Weights of a small image classifier.
Data: trained on pen-drawn characters of a made-up script with 800 signs, 197500 training examples, 14.5 epochs.
Rows from block 5 of a small image classifier, named by matrix and row number. Rows with one number belong to one neuron. Each number is 200 + 40 x the weight over its row's rms, rounded and kept within 0 to 999. All counts start at 0.
After each neuron's rows are labels from the 100 images, of 14976, where the neuron reaches its highest value: "top examples" is what is common among them; "patch colour" is the nearest of a few named colours to the mean colour under the peak. Only what is clearly more common there than usual is listed. The data: pen-drawn characters of a made-up script with 800 signs. In brackets: how many of the 100, against the usual share in percent.
# fc1: MLP up (model.blocks.5.mlp.fc1.weight, 384x192), inputs 117-155
# fc2: MLP down (model.blocks.5.mlp.fc2.weight, 192x384, transposed), outputs 117-155

fc1.250,230,213,154,213,208,177,198,171,222,171,214,231,208,272,255,191,194,133,150,251,229,152,205,199,153,181,183,202,233,191,249,194,165,202,248,165,198,132,239
fc2.250,210,129,195,212,151,195,176,234,189,169,130,210,152,232,200,136,221,288,169,152,137,229,184,269,176,190,196,246,209,219,226,211,196,261,150,195,203,189,188
top examples: two strokes (59 vs 27)
patch colour: grey (65 vs 13.7)

fc1.2,207,220,261,217,258,156,200,199,173,109,273,218,217,151,218,207,236,265,282,250,206,223,193,175,206,193,170,171,229,282,198,167,200,252,228,219,225,241,226
fc2.2,234,211,273,241,194,203,236,230,157,197,179,201,237,216,109,271,190,178,126,128,189,198,139,235,188,175,226,254,177,155,279,257,152,118,236,160,198,183,207
top examples: four strokes (47 vs 22.9)
patch colour: grey (81 vs 13.7)

fc1.54,104,201,209,259,157,195,167,132,150,280,248,88,157,196,268,164,173,214,148,170,224,241,126,187,197,187,241,160,261,135,217,211,210,148,214,154,194,196,172
fc2.54,285,215,193,231,231,122,158,221,208,225,232,197,177,229,202,230,192,226,140,182,213,193,219,189,175,212,157,140,256,165,207,117,252,272,231,223,160,220,167
top examples: one stroke (35 vs 11.9)
patch colour: grey (79 vs 13.7)

fc1.60,194,164,228,242,262,222,241,221,183,200,203,200,160,171,204,221,181,213,179,143,219,193,191,159,174,128,245,256,228,274,224,172,215,216,158,160,182,196,210
fc2.60,208,208,132,199,183,189,132,213,166,218,257,104,227,188,153,152,161,186,191,261,230,206,200,220,168,181,208,142,193,201,187,186,223,261,239,197,282,166,240
top examples: three strokes (69 vs 38.3)
patch colour: grey (75 vs 13.7)

fc1.84,224,216,157,175,210,168,216,177,175,235,202,219,212,183,188,160,180,184,187,143,230,208,229,184,188,195,198,181,186,165,213,221,125,244,217,155,266,330,230
fc2.84,242,166,216,148,188,123,212,187,218,198,264,181,231,256,167,260,218,207,163,197,216,207,223,106,202,236,112,168,172,190,201,153,201,165,243,157,230,185,193
top examples: thick pen (63 vs 31.2)
patch colour: grey (71 vs 13.7)

fc1.187,111,151,228,198,271,216,211,137,138,191,169,168,234,243,138,196,215,208,191,171,253,180,203,168,206,216,223,183,143,136,172,189,169,174,217,142,222,178,204
fc2.187,181,200,211,204,188,193,229,291,186,175,235,184,182,175,194,177,236,191,154,264,151,215,198,185,172,220,250,165,191,213,188,100,217,154,149,203,230,194,181
top examples: two strokes (56 vs 27); only straight strokes (35 vs 15)
patch colour: grey (63 vs 13.7)

fc1.174,235,177,196,171,220,198,190,190,183,231,193,132,179,204,286,188,230,204,242,210,135,230,249,273,209,215,210,208,231,162,101,238,188,173,175,196,242,277,156
fc2.174,113,145,286,204,221,184,200,168,277,276,173,210,250,218,164,152,213,186,185,134,206,157,179,260,233,228,202,186,218,188,223,215,168,241,216,159,147,137,197
top examples: one stroke (41 vs 11.9)
patch colour: grey (65 vs 13.7)

fc1.380,193,169,193,261,218,141,208,195,232,148,243,277,172,241,163,201,178,189,155,214,147,227,178,216,163,234,283,187,171,179,226,217,267,240,163,211,219,179,245
fc2.380,230,209,201,193,116,166,139,186,113,232,191,169,234,286,138,158,140,191,197,188,193,205,216,140,243,251,232,231,203,221,158,214,223,159,244,217,210,206,156
top examples: only straight strokes (46 vs 15); one stroke (32 vs 11.9)
patch colour: grey (84 vs 13.7)

fc1.104,222,137,218,199,165,189,258,92,155,126,179,239,149,161,161,155,247,67,187,210,175,181,158,219,120,190,257,194,208,168,227,262,147,232,248,215,166,151,165
fc2.104,200,195,182,153,204,208,165,177,135,167,250,134,136,188,124,196,207,172,193,154,213,168,231,176,258,248,191,177,226,238,231,214,129,180,186,253,238,258,191
top examples: two strokes (55 vs 27)
patch colour: grey (61 vs 13.7)

fc1.205,202,206,204,176,215,166,226,105,188,302,251,249,124,226,219,221,248,203,221,269,230,270,200,203,190,218,235,170,225,250,191,185,213,221,202,191,184,205,217
fc2.205,189,187,247,196,168,151,219,225,168,220,176,137,205,187,154,191,300,233,194,236,234,189,241,216,211,178,267,161,170,224,190,313,139,205,234,247,174,192,145
top examples: three strokes (66 vs 38.3)
patch colour: grey (73 vs 13.7)

fc1.325,247,172,238,230,157,233,187,209,220,131,169,226,164,186,172,159,156,149,168,238,177,202,170,242,159,194,208,258,260,257,209,220,175,173,139,232,176,199,205
fc2.325,183,159,210,204,184,186,202,255,244,210,222,238,202,142,240,188,245,220,252,223,183,166,216,128,202,186,248,127,140,142,120,235,159,163,187,197,203,245,238
top examples: two strokes (56 vs 27)
patch colour: grey (63 vs 13.7)

fc1.196,213,225,76,231,192,174,190,251,191,161,160,234,203,203,193,260,168,198,264,208,186,159,249,148,209,207,119,147,246,265,195,208,193,175,279,244,204,176,164
fc2.196,150,189,218,214,224,217,139,140,198,223,202,178,126,208,219,137,205,186,215,156,221,208,202,157,173,135,160,192,210,151,250,232,163,227,231,269,164,301,241
top examples: only straight strokes (41 vs 15)
patch colour: grey (75 vs 13.7)

fc1.11,211,201,201,222,230,211,172,223,247,227,177,210,228,201,197,96,189,194,53,205,188,239,189,253,220,192,277,151,242,256,188,230,129,134,169,119,223,232,197
fc2.11,269,252,228,272,174,267,153,186,192,215,222,134,141,192,182,238,259,214,217,212,171,203,205,209,220,154,230,234,188,211,204,197,268,213,232,273,147,232,183
top examples: four strokes (51 vs 22.9)
patch colour: grey (72 vs 13.7)

fc1.266,184,222,188,223,149,213,200,126,206,204,192,194,215,192,185,208,262,201,172,163,222,251,230,208,154,266,245,174,187,228,158,199,240,154,166,151,152,160,138
fc2.266,239,163,211,239,224,222,108,209,236,181,229,166,170,279,234,122,188,223,214,147,168,155,219,194,182,237,182,153,191,135,297,167,185,125,194,223,176,156,196
top examples: one stroke (35 vs 11.9)
patch colour: grey (71 vs 13.7)

fc1.357,150,253,228,205,251,121,203,166,207,186,208,139,176,219,256,212,188,206,177,191,197,174,149,226,229,178,136,260,201,132,212,179,212,203,200,173,161,190,194
fc2.357,128,91,152,163,115,179,105,202,193,224,192,221,203,164,257,172,262,250,187,172,261,188,232,201,196,251,211,200,206,157,204,133,250,139,164,138,172,244,160
top examples: three strokes (68 vs 38.3)
patch colour: grey (45 vs 13.7)

fc1.333,146,161,131,197,173,144,232,248,214,202,183,228,162,279,222,191,190,184,133,218,196,206,181,206,189,174,181,168,168,215,189,191,194,149,270,113,276,166,203
fc2.333,145,141,184,249,205,245,166,202,138,190,188,158,224,187,186,260,218,166,151,179,230,193,165,232,168,203,156,194,174,130,204,150,238,231,216,165,155,239,211
top examples: one stroke (48 vs 11.9); only straight strokes (36 vs 15)
patch colour: grey (73 vs 13.7)

fc1.89,280,181,212,150,154,201,211,214,182,197,151,226,156,180,178,206,256,187,203,190,299,205,235,254,200,177,194,205,168,174,199,131,184,117,151,163,192,227,152
fc2.89,168,173,179,249,229,164,265,197,197,197,141,174,228,188,196,178,180,255,176,152,184,174,208,222,186,186,218,130,229,184,246,206,192,279,201,154,198,222,195
top examples: two strokes (75 vs 27)
patch colour: grey (68 vs 13.7)

fc1.299,230,211,140,165,149,139,191,73,157,206,217,176,180,157,228,177,185,213,230,157,207,227,186,182,209,180,266,281,225,172,270,233,224,124,329,191,185,162,154
fc2.299,173,279,197,229,181,193,256,225,159,227,260,224,149,174,193,96,182,235,142,257,181,217,203,217,174,217,183,157,228,218,250,189,204,163,241,206,215,219,225
top examples: one stroke (45 vs 11.9); only straight strokes (40 vs 15)
patch colour: grey (76 vs 13.7)

fc1.107,204,270,224,227,172,198,254,173,158,186,218,239,249,160,196,173,250,146,239,183,173,175,108,228,233,265,185,265,238,207,187,212,200,192,207,162,213,133,170
fc2.107,195,110,94,223,197,156,197,157,269,181,197,189,148,195,198,222,122,208,197,255,170,201,189,229,175,169,238,212,297,203,210,175,260,168,200,269,199,220,191
top examples: four strokes (54 vs 22.9)
patch colour: grey (73 vs 13.7)

fc1.181,120,201,257,173,168,231,155,179,134,193,202,279,215,200,187,233,124,157,242,230,131,226,189,201,233,236,201,270,167,221,186,185,153,155,196,205,205,150,195
fc2.181,156,239,233,133,226,194,117,264,215,171,213,159,245,174,112,269,252,161,235,213,215,208,177,186,236,220,171,189,237,203,196,159,184,172,174,208,206,229,176
top examples: three strokes (65 vs 38.3)
patch colour: grey (66 vs 13.7)

fc1.63,156,214,164,161,192,191,157,177,253,226,210,188,162,163,196,159,217,132,180,189,159,151,221,243,210,230,230,215,242,192,240,220,187,110,241,153,206,172,296
fc2.63,220,260,268,217,260,209,233,166,264,159,237,156,229,269,234,109,110,155,193,182,246,186,201,153,195,189,174,157,162,186,184,185,171,249,184,231,230,145,124
top examples: two strokes (63 vs 27)
patch colour: grey (67 vs 13.7)

fc1.135,225,165,139,215,223,244,237,167,184,203,192,217,176,145,204,143,126,192,218,190,152,253,263,171,292,198,267,262,205,150,145,238,192,217,131,211,188,167,212
fc2.135,128,215,177,108,253,255,208,176,193,223,271,198,186,174,161,193,205,168,159,230,175,169,225,242,219,187,230,188,215,287,138,247,197,279,201,245,243,235,168
top examples: three strokes (65 vs 38.3)
patch colour: grey (36 vs 13.7)

fc1.127,229,156,237,120,238,241,149,250,267,161,204,155,221,160,247,108,156,168,202,247,258,200,168,265,182,188,221,226,277,240,195,192,184,251,289,144,205,191,206
fc2.127,174,195,245,194,215,206,189,201,215,204,178,225,199,239,207,167,228,169,167,216,181,203,221,240,163,249,163,192,169,221,230,199,199,143,197,180,186,163,227
top examples: only straight strokes (73 vs 15); one stroke (68 vs 11.9)
patch colour: grey (68 vs 13.7)

fc1.231,218,182,159,204,133,174,254,221,183,138,169,222,202,230,185,228,256,229,157,153,217,169,220,193,215,196,242,188,191,261,121,208,268,167,238,224,235,152,205
fc2.231,127,249,204,201,187,280,190,137,256,206,162,236,267,223,208,197,189,177,128,217,187,173,159,161,135,205,212,208,169,224,212,175,193,253,157,232,181,201,226
top examples: three strokes (68 vs 38.3)
patch colour: grey (81 vs 13.7)

fc1.123,215,147,195,168,201,192,186,235,145,130,130,155,202,122,174,159,198,172,174,207,257,177,162,194,274,121,158,216,132,202,264,269,235,164,171,191,161,225,250
fc2.123,224,268,229,251,184,206,195,215,233,242,234,96,135,162,261,206,148,232,156,235,201,201,221,204,103,248,175,188,205,208,141,222,159,212,168,202,218,195,131
top examples: two strokes (63 vs 27); only straight strokes (40 vs 15)
patch colour: grey (62 vs 13.7)